python train.py --targets=["dice", "total"] --avg_pool_shortcut=false --widths=[64, 112, 192] --loss="binary_cross_entropy" --lr=0.00115 --steps=13100 --final_lr_fraction=0.01
Rows from block 7 of a small image classifier, named by matrix and row number. Rows with one number belong to one channel. Each number is 50 + 12 x the weight over its row's rms, rounded and kept within 0 to 99. All counts start at 0.
After each channel's rows are labels from the 100 images, of 14848, where the channel reaches its highest value: "top examples" is what is common among them; "lies over" is the class under the peak. Only what is clearly more common there than usual is listed. The data: rendered dice on a table.
# convs0: first 3x3 conv (model.blocks.7.convs.0.weight, 112x112x3x3, each kernel summed), inputs 0-111
# convs1: second 3x3 conv (model.blocks.7.convs.1.weight, 112x112x3x3, transposed, each kernel summed), outputs 0-111

convs0.19:38 46 53 19 43 36 36 45 34 36 32 33 01 27 35 53 44 34 51 54 53 64 52 45 33 43 60 43 47 62 54 37 21 48 74 37 46 44 49 56 62 39 59 42 44 59 54 52 67 50 52 40 39 45 39 67 42 57 39 57 38 39 51 27 33 49 32 59 46 47 42 51 62 66 39 53 46 43 43 36 53 55 45 54 69 53 50 50 86 47 40 42 36 44 46 54 40 70 48 50 47 53 51 49 48 60 54 38 60 50 47 56
convs1.19:47 36 57 46 47 55 55 54 56 57 74 53 57 62 36 52 44 33 35 33 52 49 42 51 37 30 46 35 37 55 58 48 28 56 33 54 59 63 34 38 38 31 57 52 67 48 46 56 52 38 49 40 67 47 56 39 39 53 46 61 23 85 58 45 36 71 47 51 53 35 48 78 63 45 44 60 58 47 38 52 72 64 55 76 32 52 36 43 30 46 35 46 59 41 37 40 33 35 59 35 50 61 54 58 49 51 61 47 70 70 60 45
top examples: six on top; total: 6; dice: one
lies over: die with six on top

convs0.34:49 63 51 34 51 47 47 47 54 51 42 74 58 45 62 53 43 68 65 77 54 44 35 60 65 70 49 64 53 54 51 46 72 47 51 56 49 42 57 66 59 86 49 69 65 53 54 60 70 61 66 61 54 71 35 48 47 31 67 33 44 57 33 53 53 46 52 52 43 51 48 46 48 61 46 51 42 55 37 40 46 49 46 42 57 51 57 44 72 41 65 43 59 45 80 59 93 62 41 58 39 45 46 46 34 44 50 29 29 42 41 45
convs1.34:49 48 48 22 53 52 51 54 44 54 12 41 34 32 52 36 37 54 52 63 23 32 31 24 54 52 35 54 45 34 46 59 49 47 47 36 35 35 49 61 51 68 44 44 47 56 51 51 50 74 60 53 33 59 38 45 52 33 47 32 43 25 34 40 51 36 45 50 38 42 33 41 53 53 53 57 43 49 51 48 50 49 53 37 56 20 53 29 45 36 54 33 20 34 58 53 60 55 45 60 66 54 53 66 63 62 46 63 54 57 51 64
top examples: four on top; total: 4; dice: one
lies over: die with four on top

convs0.97:57 59 75 55 54 52 54 53 52 57 53 52 51 53 53 46 37 57 62 63 27 45 57 27 39 58 46 66 47 44 58 60 60 46 45 38 50 58 47 71 60 64 39 43 48 54 48 56 44 64 71 63 35 64 54 47 49 62 65 40 56 57 55 58 54 52 53 62 66 60 75 69 81 62 62 69 77 69 76 65 69 77 67 72 48 44 38 45 64 46 56 43 55 40 60 62 63 46 47 32 55 60 66 56 41 61 53 44 70 46 42 45
convs1.97:45 45 45 23 42 39 46 45 42 43 35 36 35 28 45 40 34 47 41 44 53 46 25 43 42 42 52 46 50 53 43 00 18 50 54 33 54 52 47 44 46 34 55 38 63 40 42 55 46 55 63 44 51 60 45 46 41 41 48 42 59 57 44 48 42 42 41 41 42 44 50 53 50 34 17 44 55 30 33 45 53 47 49 58 39 44 41 36 52 44 42 41 42 23 41 43 36 44 52 51 48 52 43 59 52 66 47 45 62 57 55 67
top examples: five on top; total: 5; dice: one
lies over: die with five on top

convs0.39:49 85 70 40 54 47 41 43 44 44 48 44 29 37 50 50 42 60 65 63 35 53 44 46 28 62 50 66 50 61 61 42 61 51 45 47 57 54 50 67 76 70 52 59 58 55 36 52 73 63 64 65 38 68 48 56 45 54 50 45 46 50 44 48 45 43 47 60 56 55 59 52 58 61 39 56 52 44 38 38 70 54 57 61 57 38 39 46 92 47 60 47 42 43 72 45 57 60 33 14 43 51 65 42 37 37 49 33 63 48 40 31
convs1.39:49 40 53 20 50 45 38 51 45 51 35 35 24 40 48 27 28 49 51 59 44 36 25 39 49 50 40 49 58 51 46 10 42 50 50 27 54 51 45 56 53 46 60 44 65 62 47 67 59 79 78 63 55 74 47 52 40 34 35 47 53 50 40 45 41 49 45 45 46 43 57 63 58 51 49 57 60 44 43 46 63 49 55 58 54 49 46 38 47 30 43 34 48 22 48 42 45 51 59 44 76 57 57 72 55 65 53 54 63 64 63 65
top examples: dice: one; six on top; total: 6
lies over: die with six on top

convs0.54:54 70 62 38 58 53 51 49 54 51 47 55 57 41 58 48 46 75 67 81 50 41 36 51 58 65 41 75 56 47 58 36 69 55 47 46 48 51 58 71 61 91 50 68 57 52 45 55 71 81 73 62 43 77 39 53 55 43 73 35 64 57 39 56 54 49 57 60 43 62 54 44 49 53 45 60 42 43 44 46 58 53 41 40 47 42 49 43 61 43 61 45 59 43 69 43 88 59 42 49 44 45 52 48 42 54 46 34 35 45 45 41
convs1.54:45 44 48 18 51 53 47 50 46 50 07 46 34 38 50 27 31 51 49 59 30 25 28 25 53 50 36 50 50 38 42 43 49 48 45 30 38 40 46 60 51 58 51 42 51 56 48 54 50 75 67 52 39 65 44 50 46 32 37 33 38 38 34 36 45 42 43 46 40 38 46 54 54 50 57 60 51 49 45 52 59 51 55 46 55 30 50 34 46 33 48 30 20 29 49 51 54 51 53 56 71 55 52 63 66 64 48 68 56 56 55 69
top examples: dice: one; five on top; total: 5; total: 4
lies over: die with five on top; die with four on top

convs0.71:53 32 34 76 36 49 60 53 52 53 71 62 70 69 43 52 55 37 37 42 28 55 54 26 50 39 28 39 50 51 51 87 38 45 42 60 60 64 34 42 36 42 62 47 42 56 52 47 33 50 45 40 64 42 63 49 40 62 53 61 57 70 68 62 42 66 42 40 74 54 59 49 54 33 43 53 59 38 55 58 51 50 57 61 25 40 46 52 19 55 38 48 22 49 34 37 43 29 57 61 54 48 50 47 48 52 45 51 58 50 49 54
convs1.71:52 61 61 37 58 55 59 51 33 55 29 38 35 39 51 30 28 56 58 58 30 45 38 22 53 54 40 55 54 30 57 52 52 53 54 44 34 31 54 46 54 54 32 35 23 35 45 52 26 57 55 53 24 57 56 48 64 30 45 45 66 46 34 55 57 39 63 69 36 61 51 45 41 50 60 58 55 34 46 53 43 50 46 38 53 29 54 30 65 29 52 27 22 35 59 46 53 56 39 55 56 55 39 55 43 61 30 53 51 37 47 66
top examples: one on top; total: 1; dice: one
lies over: die with one on top

convs0.95:56 62 45 48 52 52 55 54 38 53 52 70 35 46 51 53 46 49 44 38 80 53 43 61 48 50 71 35 54 50 60 64 21 49 64 36 48 48 52 47 47 30 39 51 53 44 63 50 61 46 49 52 62 47 66 53 53 55 36 68 73 79 56 80 49 66 49 46 68 81 62 58 72 53 54 54 60 51 64 54 46 58 72 72 56 89 52 59 70 54 47 52 78 51 44 59 42 46 53 41 51 58 53 55 36 58 55 49 56 47 61 56
convs1.95:49 57 42 32 25 39 37 31 45 52 56 35 45 39 45 53 45 51 31 36 50 35 47 49 46 31 40 33 59 53 39 23 23 44 42 45 51 46 44 31 43 37 38 56 49 45 51 38 62 33 40 46 58 34 32 55 48 38 49 53 28 56 33 60 53 28 34 25 28 52 47 49 56 49 49 51 46 44 31 51 76 54 33 76 38 45 46 37 36 29 40 40 51 44 41 40 25 47 53 47 26 32 52 46 35 51 49 50 58 53 46 42
top examples: one on top; total: 1; dice: one
lies over: die with one on top

convs0.46:53 65 69 43 58 55 49 51 53 62 46 50 57 40 53 45 42 74 68 85 44 42 40 41 55 60 37 62 53 54 53 42 75 54 51 51 52 50 54 73 62 94 47 64 48 54 45 57 67 77 69 57 42 75 40 57 54 51 70 47 58 59 46 57 54 50 55 62 49 56 53 44 61 55 46 57 50 44 45 50 52 55 41 48 50 44 51 47 71 48 59 46 53 45 81 41 97 61 45 59 42 41 50 48 43 45 41 41 40 39 43 40
convs1.46:43 48 42 28 50 48 50 42 42 50 20 47 32 38 50 27 35 48 44 56 23 25 24 22 49 48 33 49 50 47 39 42 43 45 46 33 44 41 45 54 49 52 50 47 43 56 54 54 51 64 54 53 51 57 42 54 42 25 34 35 37 26 33 29 43 36 41 43 34 37 47 51 57 53 52 63 50 49 40 49 61 53 58 57 51 27 50 28 43 28 50 24 21 27 49 44 46 52 55 59 66 50 53 63 60 56 48 67 57 61 53 60
top examples: five on top; dice: one; total: 5
lies over: die with five on top